From a checkpoint of a small image classifier.
Model: 5.48M parameters, 64-pixel images, arch swin, norm layernorm, activation gelu_tanh, patch size [4, 4], depths [2, 5, 2], widths [96, 192, 384].
Training: 13000 steps, held-out accuracy 89%.
Rows from block 5 of a small image classifier, named by matrix and row number. Rows with one number belong to one neuron. Each number is 500 + 25 x the weight over its row's rms, rounded and kept within 0 to 999. All counts start at 0. Numbers have three digits each.
Before each neuron's rows are labels from the 100 images, of 14976, where the neuron reaches its highest value: "strongest on" is what is common among them. Only what is clearly more common there than usual is listed. The data: histories of elementary cellular automata, time running down.
# fc1: MLP up (model.blocks.5.mlp.fc1.weight, 576x192), inputs 64-127
# fc2: MLP down (model.blocks.5.mlp.fc2.weight, 192x576, transposed), outputs 64-127

strongest on: rule: rule 9
fc1.163:482485500510537479529507512483514489558533488502499457516474534500514496514504559515529495516523466533495506474495533548525485497500515478491464474493463533527463535525428546540503514496482502
fc2.163:514493505518507505502490473480521512519493554523506530484509501513520530474521479498477472456525490510478496484514477511531497470500530577508480488557488509510487511491479478503511484538471498

strongest on: 100 turns on; 101 turns on
fc1.503:487486490514534473484498476522506533517491511528507497507454520516487477517511536494533479507487478468479496507477541563498525514480509491474502517497468503525454513541487480534458511492449467
fc2.503:543479552501496527480453473447513496498482504494502511497515466469508488485533457507501519449520506498495484469527523498564479479461513523501502476523517485489529499509462517487515460488480531

strongest on: large cells; 100 turns on
fc1.273:458507525509466508505546510502468489497518525499537459493531470497500515497490520490486501472510483509512539465486490547475521498511523490502507462512540500486529533496499495516492459509553495
fc2.273:518489533534483497551476484483533524477520473488492570447500488530527524524524521499495516470506489502536488509515510507490530460449551477487560478475482480491509487464512491464486458538515498

strongest on: 100 turns on; 001 turns on
fc1.20:470496539526491494522501473518504545500534519492493531497512509525479529461508519495481499496546456447496497479492497525517457487503488506506496490494501516474511515553547523453530465500517504
fc2.20:565504470478522483496447515488501544516514471517561487518518491508524511531486534475514462494524534511556470521496475535492535533483511515502475499528514526479458506473525481532502450521494454

strongest on: 011 turns on; 111 turns on; 001 turns on; 010 turns on
fc1.459:489505527478480518521475528504489513499453504482461511495472534479495475492488485498485495459493530492502515535499470446552519490507522522506491526483515514515488475528506458509505540466531489
fc2.459:481492487498505489436486503526506494517478511488515501498498481533518485477510475488509522479515521500494468468482475506496510461474478483530492490557475505513524515486525514503509473517463538

strongest on: 000 turns on; 110 turns on; rule: rule 67
fc1.165:469505522490545485497518496484534508521508533495510473487555515514501512510552493467519525500475489528533479491466527512486513495516529492492495511513481498501495487529520472423557502523535476
fc2.165:489491513485487540530497513481509515482533534474501509521489508526490511503503497501549515517509451512474495493540503496513540501536552492482526518503515538468558494486485492478478480485519506

strongest on: 111 turns on; 000 turns on; 011 turns on; 110 turns on
fc1.560:529520521533535505497537522500472533486503525502459539493470506442522507469524525528529498500498532499527550498509498525501514531527534492464525535505501534503480534525494521541436502437524475
fc2.560:514496524481496480522460558498514510481555485478496504497572509501518491502465476539478472565479517477503520515545483495485518488476508525506482537493503561514453506490505505515509518526493465

strongest on: sparse start
fc1.313:551510484481477549498515482505491501505505504501451484495501514545437507514529515469480555484497484508478532508525515544500506539493475491518508478462562491519541508512524464448519477541504505
fc2.313:501465510494513482489461503489524505468519502526504487535517488502490518521491486512499544522468499457517547513526511496513482521471484489514486534528535505489506527456521490520456504462509466

strongest on: 110 turns on; 010 turns on; 100 turns on
fc1.38:511496487491505525488540486567472514547460549493471503470536543474506543512500521477483491516500546503527497480490488520517486467513472505502489487509563464493516494475554504514499477534494493
fc2.38:523524504552508513553455488484545494466511530490510470508498486527486502505510498510451508511521460511542519477522486478485497518512488494506490536512520514492477531512478474462467515530522528

strongest on: 010 turns on; 000 turns on
fc1.240:506446496489498496452517521506467495539513510469465513509518513512498547505498546506515477492514523501483519470503522470460550499532452524488467495534544525534470526548480499503501489476486468
fc2.240:481465475509468486544476492510456511472501512477488481493483439496448508493530496495521467526550473500518501546474526440495463491493543454523510511477447490515479525532493512489493523461479493

strongest on: rule: rule 65
fc1.127:484505493529559503520512510536497469515521483529505491480508454518498460517539491470526508499477509487439476510539487521477505477514486545449492522483521479507506533481497476483514511498428543
fc2.127:452532503521494494524489485507467466481523502500486465503471508467484542518475507487522483537480506513541490530520528513516464484509509541528523478459461508487469496513563497508516525502527471

strongest on: 110 turns on; 100 turns on; 101 turns on; 111 turns on
fc1.174:500493519510502507520509536525529520522529547513510500491502523543544490499570512465516509475472457508512497506465508488519501544452508519501508508483501532455500494508468469466512485476459466
fc2.174:519507507507486513467470520503456556479522519463499502515532489503449513506496502506491500527531486517534477517506513484539505485490523522504529476517523488478491494503522494524543537462537476

strongest on: 110 turns on
fc1.539:530499479539559492511476504493527478553522471524518515499516535482544502483551517503506497495470509491507498515434519530492522534473503535489497509486510516520507453543523479517505550475526468
fc2.539:490518507482512491436532523514427538433462518481464472531501484487531517567486467563448483466500537497479469466535495487480492502494510534522486492492545491487506472500503456485504487471520512

strongest on: 101 turns on; 110 turns on
fc1.138:474509504445460514475504527496486490502521488515524535511478540487481502482500519512472513495504518492486498531466445521481517498487526541498534494470470494521557522549494495515482487485534496
fc2.138:480516517511471465515518495515477529487523489490512462517482499513489577494467516517456492528500552472518529441555485508478531503474498482482493533493503485499514525506499509500481458496486500

strongest on: 000 turns on
fc1.100:458497537460508523513475495517514497487516516513506530469474516509464516526475490530550484498485489470538485566524499492459481498509491512509489509496590526464494540557491528479499498528483521
fc2.100:563464471518487520516504478500486487526496505483514476436528518540465473482509511512499551485509512508527450490495515510420497494493488520488465486500496506497464523455481468527484482518511497

strongest on: large cells; 100 turns on; 010 turns on
fc1.1:479469528511509530487518513532481504559510484496516504520519552500461468456544515485518495524492482548456492515494484528478460489487505510471493469487510526501542497514489533551497452539470500
fc2.1:457486463535528511523509486478489521453498532486463519500516492483488526497482521531502533466453497499509523483472466441503527516517465526483530497475490484516487549460532484497509517526515513

strongest on: large cells; 101 turns on; 111 turns on
fc1.216:522516453503527542531533494486453531521513537507506473502500453506474542453501535555484513551492510484513504466536475505531527502521499493475527544500508515500507489525521493525480475486472516
fc2.216:519495525497492460503480527537496537513464525514512520492532493552517475522528485484495481502516476527518505479525523466487473530476502462544511520561466473441486508550542493526501519456469461

strongest on: 101 turns on; 111 turns on; 110 turns on; rule: rule 225
fc1.128:466493482506510500518542489526515491480542529460523491515483464488527521521550509505503474506520531483505523508494525538503522553511525496477491527517488530506489531478501484502477509449468516
fc2.128:547499475511485532431513487497482499499496490495535551513508469491497539507490513465503498532495507457500534522494530499532493529496484481559521522470528509483513481518533512495433487498515519

strongest on: 100 turns on
fc1.376:491489512521492528559487521524470479482493492507494483472526533504470526503514486490525513555524520462510541481519506464439525552506558514506499480516522536492505493530479510490474551527504503
fc2.376:511510484516510448564472515503511464517496472507490516520552487431546475543508488469493507556531467491509529519561547529513476503491520502497474517467474494492515468485506498512476494526482486

strongest on: 101 turns on; 000 turns on; 111 turns on; rule: rule 169
fc1.33:500538514506508506485498468497488546497488510504530510540467497454463509478536518482526497544529537484522517510523531499522488509508480501511478487499490502533509490534538482545463505496522462
fc2.33:513492492470559505529496521497544476489519463555544523516519512440552504511509500491508440523491481460500497506518506490506520534514488510522504520498526493502462485506491508507529511532500515

strongest on: 111 turns on; 101 turns on; 011 turns on; dense start
fc1.527:500532538472495500436518506505519491513498495508484526506462547533460516557495451512503537523471498468526497541491502488488482456506441475489563440516559548519499494500511494508508491534509512
fc2.527:497491483543494481491504476472519488496477489475497477493528481494543475509483496561524543488530486450546498500466435531496508531506471475509516516553551507504491483513498565493509487505484548

strongest on: 001 turns on; large cells
fc1.91:486539473532478566525506474545534506512524505479503520516521527530557487491500518481503503509515498483478558519461493459510480522495532495506519499479553524525524515536497492488514488503538495
fc2.91:548528502504509484531496463456468501521511512506525474486468468516550500508479507478472485496523463488507559454510497501535499518481494546478520574506469518519487484468515561515496483515535483

strongest on: 010 turns on; 001 turns on
fc1.7:513508523504519528517501491494483492482489493497489515497512532487511517487517495506568502473499500485459468500474536582459485490509513489478477482508464507536502530510518469483494505476504516
fc2.7:536510517494480507465486445539502500499509490526487546528458497488534511443506557504516505462498519498487502513503528483523486524496508456524535526463476472504467492476526532544475486493569488

strongest on: 100 turns on; 110 turns on; 011 turns on; rule: rule 221
fc1.393:529530518541490478499517487494540442489518529494512503514535478511507513453532495465498520555514517451553523499504527475491491510509505498477454516551492481540485474495467472459495512500506502
fc2.393:567524485557482519490464527524511500521479478517489505491516563495468490531555497502456503496504502506477476516474503520496513503501493530480488470467523500488495528530494469474493486481500469

strongest on: 000 turns on; 010 turns on; 011 turns on; 110 turns on
fc1.518:507529492514517468522506514491482466548533504511479528521476462521507478464510427478485530545517513512494499455508544498555515499543484500538490547518476513503508511507501493498488522530493492
fc2.518:542520530488463484475493490494484485490464490516551548483559485515473545529498477504503528561567453483515520456490491500501478534514474486553523537493483500493508460478498495540506488486519469

strongest on: 001 turns on; 000 turns on
fc1.450:483507497527490490492515480464509503493500461438490482517511509507521461509520527508529510507490458524518514502537491494478501513517501501456565461458498510547490502483492477517521542496466523
fc2.450:480505486508491489476477506475456505476485517525503478536474469467459543529484521492478489499537457513527475525505463501486516519501520511469484478530460467509480521502522476475477455475538520

strongest on: 011 turns on; 101 turns on; 001 turns on; 100 turns on
fc1.199:498438489499464532555511527509492509538498491504454468513541521494476520510485476529538482478414479523506512525485498514468524504469497456449514531487500521491496475494461523476544517501496502
fc2.199:509426500497492513489468494467519471517513478522491498497517496473488481492480495468526486461442464507506496501520490509544508497534553532530504479524536484514502465465518498489513502543484535

strongest on: 111 turns on
fc1.339:533497490467476531502527495521525492507479470480483468486467494474502490476496537495461554513517455473495538474534511534540510504475494483483522522508524511448494476528507472466540521501505510
fc2.339:537499535484486488485504485479506531504544465489519480540552504443506540514509507477521492555504533503510504491490502481553524495455490498497454485479490533527497497422527461542480514525540518

strongest on: 110 turns on
fc1.146:502466505511527502467525480505508504465517552438507505490491510484479492505488501517493506550534497510487462499481465452507506483495512529539551497490501509512501527480503485475489479483444500
fc2.146:530500503538516501497497506485501529510487502494514478532549520503453532444460488535504460518526503504488543479498454489499498498516505535456481527503502482509494482483456513522533507515493517

strongest on: 101 turns on; large cells
fc1.215:474505530516495491480495492537474470483487483521516475488462488457523464501490534532524433491453550450504544471512531518491492486495522563475487476497502492543521487516551507536512495488490453
fc2.215:466510496495516475473446508488476463528520439513472545510489502450539531480504500454464497449500494507507491493505496524477484467473503479447520495456515481498536470500503504450484517483499520

strongest on: 110 turns on; 010 turns on; 001 turns on; large cells
fc1.367:476529565501478513505507476524528510464494504526541539451484493497507475481509487516498466500487492491507532474520488467515537508471544468483505524530537481491524502469502485485514501500503511
fc2.367:540496484520455526479467503457479516500477445499534472499531538492484471526512483497490506519475472553498529505478487501546477522476510462476540518506504458520478482511562504470505485526562521

strongest on: 100 turns on; large cells
fc1.271:503491471509496482513453537514514528504502510523556528484522516490522470504550508525567479512517521449508488529475502481544488526499492492465512491488496509526540507497482530539535550477469457
fc2.271:517485499484526534457503457506460478475517498453482505489476507500500514520497511483523495495495433505501510495519525494506512544530500484530518499503518463457511499475493562462463524479556532

strongest on: 011 turns on; 101 turns on
fc1.266:504549504476460502536477518527474538479537565464502493525486511497484472494476520467541511476498522489487512496464495495460492464519526513520544496496486510522452515506540538497546538496530499
fc2.266:515506477523531510540544523531513494479494471532495508507496495517545481504521471540506481510491447473487477501522499464502517480467537503503487562509491466482461495540483488486464520506552464

strongest on: large cells; 011 turns on; 110 turns on
fc1.320:494526496506474545516486460503472525498505522514490507504488485467481501440520518470521470467518480489477534530514518499562484541492508492539481521494523513543491480470541509502535490459525501
fc2.320:490476520519505505516533525488556472486503484515520479517499507455519526470491498490499488470528479479496517494498522478549491528502493488532494529560501460494489453465497477489516501521533512

strongest on: dense start
fc1.95:506468493513483548534521513474485535506529506473465506483506485457486509440525481507504458503489471512488531554471521475534506471485522465514497509490504546494510494504513518499487535491518511
fc2.95:506456480550500526498503468512528499472513506532497490503468502489503508519487491513481482463465510493495547470521550480521478490516498479546528544514500470485472455475497529464519499522523520

strongest on: 011 turns on; 000 turns on; large cells
fc1.171:526513512503498518501509467513519531495521492534485489514505487506479475500557520521524481540498519458462504489518519519527531457499481490471480552498573490541494505497484532510466494486488452
fc2.171:543451484469488456473505505465472491463488506531500481478521528481503495526512471512552538506479483517475539502486520504549456475450532504486468526520460502477470487478542501493513484479500513

strongest on: 001 turns on; 010 turns on; 101 turns on; 011 turns on
fc1.334:454481453521533548511540550517510491473464503516496454503516531511548494467471486513465489450485489515459560511516471448534521492553508523508502513510476469494519517531480455488463490493500500
fc2.334:471523480498521470503505445532521468501500500514521494507541510537533493513489451511477459452526512496512484557512519526497508465504497505518512454534493510529445502488484474529509474481504483

strongest on: large cells; 111 turns on; 010 turns on; 101 turns on
fc1.517:512537520509459517480512510482536475496546528477495506539493498528507461497516511498501525480552497523457524484503478550502502502492542509480523456505532491589515470506495472545435504534493495
fc2.517:529486445505484544468484460536528455483480460489517532493534529519536485551523507510489537495477452496486500466494518487529535492487476516517493524517490480504506483525483501484491508506492515

strongest on: 010 turns on
fc1.444:524515536507524523483531491535468513513492520517517515507482541480514499508518491514524478477529521500518523499540532529464544497473484493564485521502516512480520470556517491477505485480495483
fc2.444:536443468494539484466523489491506517479545452520543502477495505507540497488462499498493490456489497513500481477509514507485533559510488541492528519527488518486503494461537517512495525453463482

strongest on: 010 turns on; 110 turns on
fc1.451:491501501553514492524518520504513491503470497521510529501478517497515501499515522489496534517466507520488545511532518512485522520510475521465490501504528465501503473548489557531503555529486497
fc2.451:528509489520493472524519529519537448522551505547528480466455506497496486508490494539513522493520473487451490516534494500515532519474540485498522524541493496509497478480515499483489482470511448

strongest on: rule: rule 111; rule: rule 9
fc1.64:471488527487563503517498498495497495544527504499520451526493490510514503470507539490515476517508493500493498467506505528509471490496536477509470482479464537551471536528436526573493492499493487
fc2.64:526487522514492481495488487482518507516475556550480512506490515527511506482506479509510458486534509493484501480510496511514507478486504545493477494572495521516510535501493509509508458554471502

strongest on: 110 turns on; 011 turns on
fc1.74:519521480510472501485496511494474448510517507502506480516496498513455479508478485510524472503506538502515508504474495501531486544460499483472530466509517453500503531486514506449471515520491496
fc2.74:481524495510516477512503529588512466507508530532531470519483496519480480498529486481504512497506500515501500519528508530500495550460548498524494528488512489499511483479506499500559542483532475

strongest on: 000 turns on; 100 turns on; 001 turns on
fc1.355:499509451497521511537492511515555519531515538558494524495504468457548459466478510533522485498464490457481505509566496478461498514524523469471515519525474510475526538509532490496444519507513560
fc2.355:508498480491484479549470517523502485496495494481481530514558499526524544526484493514479514536486489543518507479487488522459470462499468524489501536471502470472490482493494477484525516466518479

strongest on: large cells; 100 turns on
fc1.261:480477472507461527479533468522490500517530541485536515467514514523541501513490554499518476528526477500522490487513488541506470497534541489446514452495485540524541521461484527510475511521488469
fc2.261:509540507552510524506497443502458493543473490490504515494556487509531511476511473504489515456510479472522499489480470504474529483462517484505498561506492453450483475486478524517493477512472545

strongest on: large cells; 101 turns on; 011 turns on; 100 turns on
fc1.360:495447531476461500549503523499479480511524483498533498502510505520486472524536449504467503491500539484480536518510522503453481531521568496526539528530527493514484459469492492455483506511498479
fc2.360:515516481476521498570486524462480503502486525511471472482492504505504493529534496495450482485493530497555510561493502486464472496462488482456511470446499498520489525502519517487527548498502499

strongest on: 111 turns on; 000 turns on; 110 turns on; 001 turns on
fc1.419:489505511513536508498556519488468532463532510539480481504520522471473556514535513522525546519494495520517546471519525492504499498518540507432468522504546545502519515521503517508482465477512483
fc2.419:505488483528517470516444508515533547497542484516533463493562533522514499528477464498518489543501517496503508486546516473474495488455533495489526549506508533506481487493512488547518486495510499

strongest on: 011 turns on; 110 turns on; 010 turns on; 111 turns on
fc1.397:513497563480499498455520479495514511545487528500485502535485519504518463537507520544506497495508504486481501494518549525463505485501489521535559525484493542478554513497527509497521477480489504
fc2.397:485478494476514432466495479488490512476533477485490487471478519505513486464451496511512471438522501456477489532501477506501509519502500529495502527501451539454532474477496552461487508466491468

strongest on: 111 turns on; 100 turns on; 010 turns on; large cells
fc1.250:477474500518487547510503493503464517524549486501511488469521514510504495505527503532549513542499512535443491505543497489519476464522509508468512494482489515530455510516490541519494505504462524
fc2.250:513501489522499480504511535476435511464510535530490482550498479508515544525506509502513502525501493504521524539461481452504493496516518534504457464520504483480501575484554460479515506501507477

strongest on: 000 turns on
fc1.439:514541502518462516501490513488509452517563506503526503523481490490500468497487500478524523506483508528521514450501496525531496518490494489503498498521517500497505439527468485496536488531454491
fc2.439:493528522519529463479487531495501486522491500479505507517565467450489502507554502509485489569473500520474503448494459469556470516503499526468534477456467513556537462493494461499492493535512502

strongest on: 011 turns on; 001 turns on
fc1.187:514489534537516480522529481499481494509524446465472495525485464470486477512541491524483486542481514461549519520476529483497497460515442515492484517527526510477501456528526478518514499471484524
fc2.187:513561488519508507492529485533496525507460461475462510492519508486476489522486447507430478523489498497498457515465477516517489509489460477487524461517492473507511502475506516483493506478509483

strongest on: 011 turns on; large cells; 101 turns on; 000 turns on
fc1.47:517480468548467504523520486525482483523523466478485491527522499477454519486537489504523453525487505469515487525508477490517460498509478505529485523537529532487519502497515463482469490488451489
fc2.47:484496524484477529523467482492515494535526493492501519489430470506475502482462528492511539511513508462527471452530542499518479489493456486509521515512437466474485460536489545472529518505528495

strongest on: 111 turns on; 110 turns on; 011 turns on; 001 turns on
fc1.235:532533511497483503483527516452486509517540568500489509511460475473461498525490505501533489518466474504514579556508538557501498488469509501490527513501499503515487549499493523520447483491505495
fc2.235:494489508494498492486516489509505441494486564495492532496520540480463452490498509484524495525548481461472516527483492499479524516511523529469504524474492492490476500493454494521512545528472486

strongest on: 010 turns on; 101 turns on; 110 turns on; 100 turns on
fc1.446:487504495443491487488547446507519536511502520460489509503475477485507427518505526522476486460519451481444526483493530494493458462518514528513495492511526514483568524491503507492442545533530523
fc2.446:457502478484514448528489535491516488475558534497506501526526503503477508508506520466488510435507530503511498516517511497493504476491495484495504547477503510503485488481539555423530518472496467

strongest on: sparse start
fc1.140:506546524530506454497483558512435502480489482491523511519502509528492453497529480558471438516496481474497539549496517530544510487488493491522480499496510491496501500564486511469511514495508548
fc2.140:517495500506561519435451481483482525492491548486515525505504529532503517493501498502518503520523539498507525491489530476496504471464523481506526458493487520466502533493491490519515550476513536

strongest on: rule: rule 145
fc1.470:503501450544520511472517524472506506538492466477480512508495500503488514516503550502509507476548472497468540524530546499504522478503493502506477495520524494503562507578480504487485461546486507
fc2.470:509446527481445490494508525473548502512529513490448512495502571450484511477511529490483476450522461474489516501503485462462462456492539449518553488456524485517519532494473508478478465492516513

strongest on: 100 turns on; 110 turns on
fc1.569:496519472531470526503504519536524529500515518493512498525492479466520504515513522490560524503470499565505536495548519539471512493496547544559497477495511514505517560513491497490543506463503457
fc2.569:581481500443516480511477479522502499459513519530461498498553506537520487524518508551529491524537490519502480481553501492480506496510459524525469507515500535512451477503471490538487559484507499

strongest on: 101 turns on; large cells; 100 turns on
fc1.19:506500484501521503481479498499491525494492507481471506505486472514519447547520526492549526505537519477511494506457548511468545515510476438496517475491515531528503504524563495511502528523489504
fc2.19:506497430525447498478501515495503474484461522476516498473525495497581489469465470504532534494485483444495503511494474485519517519471524510545518563512488502524495528512506549465491477528528492

strongest on: 101 turns on; 110 turns on; rule: rule 99
fc1.388:503522493512512520479477519496482516465501510500504550524479504529526472515479456491516470508485491443463501481534515498481481498506520470467479514511512472533512480515496520489477548503487525
fc2.388:491526472475526451489500540504526475506514505538514470537508498484432527478500503477530542515484512490535562473491478485504505500491515498490501523469489482515505497477525514487459533476558501

strongest on: 101 turns on; 110 turns on
fc1.130:457523471484497471469520502496495545510509480508482527510454517512514518474511492476558473523522542469536461502485488527487544574469520469525454478499479462504491513487499543472504472506498474
fc2.130:502524531496509509555513525518468451507538516479492503511511510471517486517498500479472483481464475487478516527506548475524447478502519519495529472519517537501505525492529458434473506504550488

strongest on: 110 turns on; 111 turns on
fc1.170:505512532545485544501520531475540494523509523559479492506499495498531517507499519528501514484514529546486490535510470507524528501486480519484460520491529502486535486496515472516508525451486449
fc2.170:469538485510470517463518495542474509486464488507495470474489464477465500543490504533495494543500528504486519524490485499517491510568454504522513474490515435514518487491526505480489550491506537

strongest on: 000 turns on; 101 turns on; rule: rule 113
fc1.381:470511439502448491507502473530508474487466505493540450472489477489473460540510494507529495509455503541492525487487522481520538481486451494478496495512486507503509514535525477542508540535457478
fc2.381:542500489478514517505472517459536526474505500526477552487540484497550497506467539494475516509517449525509447535551528463506517539510482513534523462501505454504472453487473482461508473469532478

strongest on: sparse start
fc1.567:529510481497503483486509524515493529529478499495495487534553552495463502481538490519540510499482492503533481536467483502508492471497486491516480475551493508506552494496526489490563495474440496
fc2.567:521433474473492522526451447480495453501515508539479466511490519548478502466500515523515503468532509548487496541541527523512521519495491575502498510471502502510466521490513481463516528519505495

strongest on: rule: rule 9
fc1.573:511500500528528519521483521541478469525540521526498487490457519509560517516508509521498470490503510473492468482519479526507490457531477507502481477509470518505481493505492504517500500519470516
fc2.573:507525498488480476490528474523520497496532488536503527468484486500546449502477471503515513517470469525476548480526483491522480481506502525505486522555508557485498503530505530527493488538526498

strongest on: 111 turns on; 011 turns on; 110 turns on
fc1.85:478507512492479503500540554496489489533470534492499513500510520519484491503518530535565480466477480503489499506517496459468519500494538508467491481506525469542489478500475499481487543509495491
fc2.85:535506470511503504465426521486515474533516512478490466516524487501499494517499534506499477505516481490486503528521469492435476527494490522528467508510530501497497523509506480521473463455440510

strongest on: 001 turns on; 101 turns on
fc1.529:541475464452511497476506451498522492512511517493466490526499473528543487501481495470519514493497505461484498513475505522442546487541529490539530516513452526516475482521518488523511484489535499
fc2.529:519514513522506461527538483504508464508520480489496512536459487516510526518503530464547520512506505520482543475464459487477482490475509495503495511508440495514463499511484494536489482532522481

strongest on: 000 turns on; rule: rule 67
fc1.192:500530541457517489550542498501475497532500494569513489523470497535463465503475468512502481511539493464490520513502532505506475475520529482519504503520528499512505503483487489474467553492466491
fc2.192:486521501443505529502495502502465490519497505503520467492477511486513475511514528477470466475529498508500490515497505517504467479512535545487476475523492492543541455501497460460499512464483466

strongest on: 000 turns on; 001 turns on; rule: rule 35
fc1.92:481493517504517454508541532547519517463500450483519497504463492523534531496512476462501489478493497502490495507524493504483514476491527505516542490527498486499488532516523502477455587523521528
fc2.92:513520459468447491499482514472521554505531555478498519558532514483505537532510486471500526508559497496524506496537510486489465481497511497554464539548479458489481495533527512485472554464521503

strongest on: large cells
fc1.90:498511486525515518558494512512491487560522510516498506494481446548490502494511523481536501486501475538495562505474433499487468517502515482505494492487512530498532497515493503518475508483480524
fc2.90:477475500483472476549495543482504539479513523494476520480497506533554521530497489522522529497509521499479487494545507477468481531526478445529540548481496484519495573495504524459499519508505512

strongest on: 100 turns on; 000 turns on
fc1.233:458480513485457505490511519533529512506540537523499544534499523514492470510520470518495469486510472500475517569523507494462476518490472458509531468501521504535501498501473500512512502538536466
fc2.233:464480551498488526560506529526543514509498532489491483508530487502489527508483501531499465458523522483527539491531457516470500479532529488506491543480474534516477521473478532535480496488467498

strongest on: rule: rule 65
fc1.185:453481486497535521531503489483485497519523527487506514512475507520493511491538517512459529494526473477523491521513532456484464520494498529495537502507547526524482486518504516522527477508501452
fc2.185:523504501469452504567496469506507493526521481493476523518517529473488490505520479465475502509521456485514509507512489489468472497522467487523479542496520496503426497478518528500484540503529558

strongest on: 111 turns on
fc1.438:516492500512542541503489502530498529473490528471469565509515521552491503524545508477531453505521496480522482531461509523489471501487498468549447466496562520534497486528508509527472509523478473
fc2.438:506472494507493507491495540477499476478458533518498497516539519546518545501522489520538505501497522489509490492518481510517530495481499488445477501477520480490478502455523480502529496506495488

strongest on: 011 turns on; large cells; 110 turns on; 010 turns on
fc1.356:527515508480501508506473520526509489466505522517522492557500520529482494508521525477480528477504490508527501544497495488492522503496565480486502534498492519469489500509567529465513483493500538
fc2.356:448497475504517543507496505513516534519442521524494487498487515492516530476473520466503483494524461487514517483537481472467522527458516519520444531503477479472502499483464470494515538499516512

strongest on: 010 turns on; 111 turns on; 001 turns on
fc1.267:465466494524525501511506532467510476522496532500484463480444489486529471481489521480524498468492517516506531484535506528499490565472529485499508515505492473484520503500518514505488534563492492
fc2.267:522532484534490489511461523486512478523489471540518531460438461529537519498502510524511483467489475494436545518521507495524510545503474495498525500502486469496472515489536536445539496501473521